A small image classifier, trained from scratch.
Training: nadamw at rate 0.0026, 18400 steps, batches of 384, held-out accuracy 100%.
Data: trained on rendered made-up planets, 72.5 epochs.
Rows from block 2 of a small image classifier, named by matrix and row number. Rows with one number belong to one channel. Each number is 500 + 40 x the weight over its row's rms, rounded and kept within 0 to 999. All counts start at 0. Numbers have three digits each. After the name is the row's rms in percent of the matrix's.
After each channel's rows are labels from the 100 images, of 14848, where the channel reaches its highest value: "top examples" is what is common among them. Only what is clearly more common there than usual is listed. The data: rendered made-up planets.
# r30: branch 2 reduce pointwise conv (model.blocks.2.r3.0.weight, 32x128x1x1), inputs 0-127
# b30: branch 2 3x3 conv (model.blocks.2.b3.0.weight, 48x32x3x3, transposed, each kernel summed), outputs 0-47

r30.15 096:573513457514432536533482488500469375494522547533489513451470538497463521494507514494522418527462536541471515489514491492519502501491504512481578495449492528478467528511509465534521495507558466515474524482600454497571518479551499483512511518532407466469465559407461395433533526484540512538498496556456524440541466406436448549493498536446446489547573419504516470506493508435505500489487
b30.15 089:436519412577524486512520494476429547525558477458527492465486405451510475456462430482480531496504419489490490464478549481487515443467526474536501
top examples: moons: three

r30.30 097:466409501483458457502548513441560534552514557516532572540546563567502458482503491515516571487528435488416549453520494501555504505422441507489463521459549540483469482419427506432505482496454555424447486449543556456468514491492507519444480460561502493475468489510522477481501481517510545501557523498559541462575483521476490476532463520517501535484534538445467546473414399470513479528491
b30.30 131:468521457553438455591545494503518478478507521495528535552476519573571491489495504512507493517491531521416479562544535502442553530538504559537582
top examples: moons: three

r30.18 102:434496526447516459464542525535548570522422501433524527521546501522515429485480448505489533408536442489466508473530471542461471473433503503518405384434496527503474499470497516507459475521483561503534515424550545481416523567503493530494423498523533533437450503494508467459475416466535460535523501525563509489482513508530416538490490519522488542530530480447461505462451463473564505531448
b30.18 068:469544466551464497496492439478503387428473459430505507497432472558503494509419489432534490388492525495478462515472465511491503502494492496498512
top examples: moons: three

r30.28 100:433491509420510527423538532523537486535522559517527533518537552530511467502495413523520516491511513496481507439589517527513478497401456516494491477423462525516402481463519494499455438500512537534478509444537495414498496569534434519461456513509514484451476542508534435454512420566548509516512533537569552464528463509455487566541454529507485506562519486464461462455488471420545581513498
b30.28 065:454561512554500444565508478415495448470525516454510463543501447568538466491464484398472472449484467519492471532524450491447555514480477520494548
top examples: moons: three

r30.23 101:486573504436501519409522498504498487522531496515504489427502523491494508509493439526530466488514506533486540498468560476426461472512483458502569548476537435472513497544477496497451512466499509466512492510497476476421435499491512424508489446546512550429376542463489384392518472506443519488539470498443528531563523493452468513551533532398500499546470533427456516467530524514428469516491
b30.23 114:529499576564520522488445463489455469495477457470474543517465464548507561517520543418504495412550485511568472499553566481542561555491498480519473
top examples: crescent

r30.19 104:481518523473551460485422463449461498443424415490414466521445470440429457466490485430418494483424493548498505444508430471508465496553531528500519531449470520417509523499435466434541435516468468486449417530524478469502452513503536498474492531449472452554546524498511549492487520490479497474359464487444531534441490508470484519452506522498484463444479470515490496493530477514503452519525
b30.19 125:490532481461575528528490557455387467478533533460479498460519427423528487487482448573489487549514489440494484459474492491540479458549475460497454
top examples: rings

r30.31 098:498524512533553503524457477523438493435479486519454469507450514418470536458490543468451481523469448540523504525562464501478474449554487473488462576498410524440555433488492468477471503546539477502545494490536427515437493518459500449477539452524498463545568477534543449401419475555468558520502529491523482521494459514496462498502514498551428391476551481462462447478507489408573492517522
b30.31 103:444473498529548516496491551447428543497478467443538518439444448426446523467484506530468521513466425513541482462475483488528452475485509409480439
top examples: rings

r30.6 100:482444480505502477518484464474486470516478539528465527517474537502462498459584516439461527527461530511528525508474496532409460443499513508536482432492508562440486551576496515466457473562427478527415414525529539512482529521521447471599533446466482482552538482497531512461583500536493511453399457458537500476520472445480501519459387520524488517522541420518514486502486553455568548516462
b30.6 072:438523440494465489532463516460422551461499509463492476508488446494482439482467491454441460470506476447405497484422552438467473484448494440515502
top examples: moons: three

r30.14 096:539540412521452498520497483505473436447533527514508492497490511477520533525461518508522469470492522518445545518535442518550496514463497524447524520520472531532500521451502538489523513484542446520440490514598464466551549470519509491444509451615413510468420456452469502462496553427501538513636507492579496480613591488513494477514536534441469482517539481508522480520538520441486443512527
b30.14 165:507493523600493448466454541527529571550471495488606521498493493524529514493442513458505502538552495593469489481508488576481489508520441478434501
top examples: moons: three

r30.0 100:441485541493439512505514530531509595495377432439530491540533464489541441515484496535505498422558469443491482562526495501463541471473477471498401521568482521512561444435535519521454559471525558540529501432513563509422492570469476454483492475496471524515565492473465501464400481513522462461524543435542467537439529523543470506498519448531437466523519513468498526503519499490499555482478
b30.0 069:433495470550574445455475470466499479405515506496463499475511434481525465549529562491509512456474494494467520494503388530522484543475491458426538
top examples: rings; banded gas giant

r30.26 101:471484395485481446496487461505513513524471485517491535449509519526455483426568505409429567534490508497560469516476526504482512474556551517458467472489569509417503533540492472402501425520447491521431442546487508563500508490465478458521540519476479509490537411503539466502514473456446485491488465469537457455476590436508495443393511475501486465486507428483512468521435522454493435529534
b30.26 089:455568560552588468495470540492489471454534561502499542549590461556469515492481521497481496556507501484425464544508484526491483546442454448490464
top examples: moons: three

r30.3 094:557441405532456452522494446476479497464519570573492434442486576474496548492521519487515513569500516503519461524481478504495520499511471472473421497589518482475518601506463535472475535527464482447467460522512501558489450505444526498524585518469389532436451455419411508474544544408503497515444497472439475551528480500526509488441457471495494532479519442518501535498493466481513492494545
b30.3 095:424508428529467501415447440481520471487442491475502488509479448570507540515540567489475442442397492509471467479540490517493490539480491478517553
top examples: rings

r30.16 103:426526477472482465453517514550530537519437483493512511476530502520534430505543461504511521475520479483518489510499524472457481434539528431538441445492573479519572529470507516530443505493492566515515522533455572555444523475507518455478465465544472577422450421475491476464457462367506499529590435493550447491480586499550405493496528491471534545543495547466493526496505510502453456541476
b30.16 079:508587511577518421486548491482544476382461526518479525515558507553479512481424508487515493466496574482540481474424458527495496520535507508513494
top examples: moons: three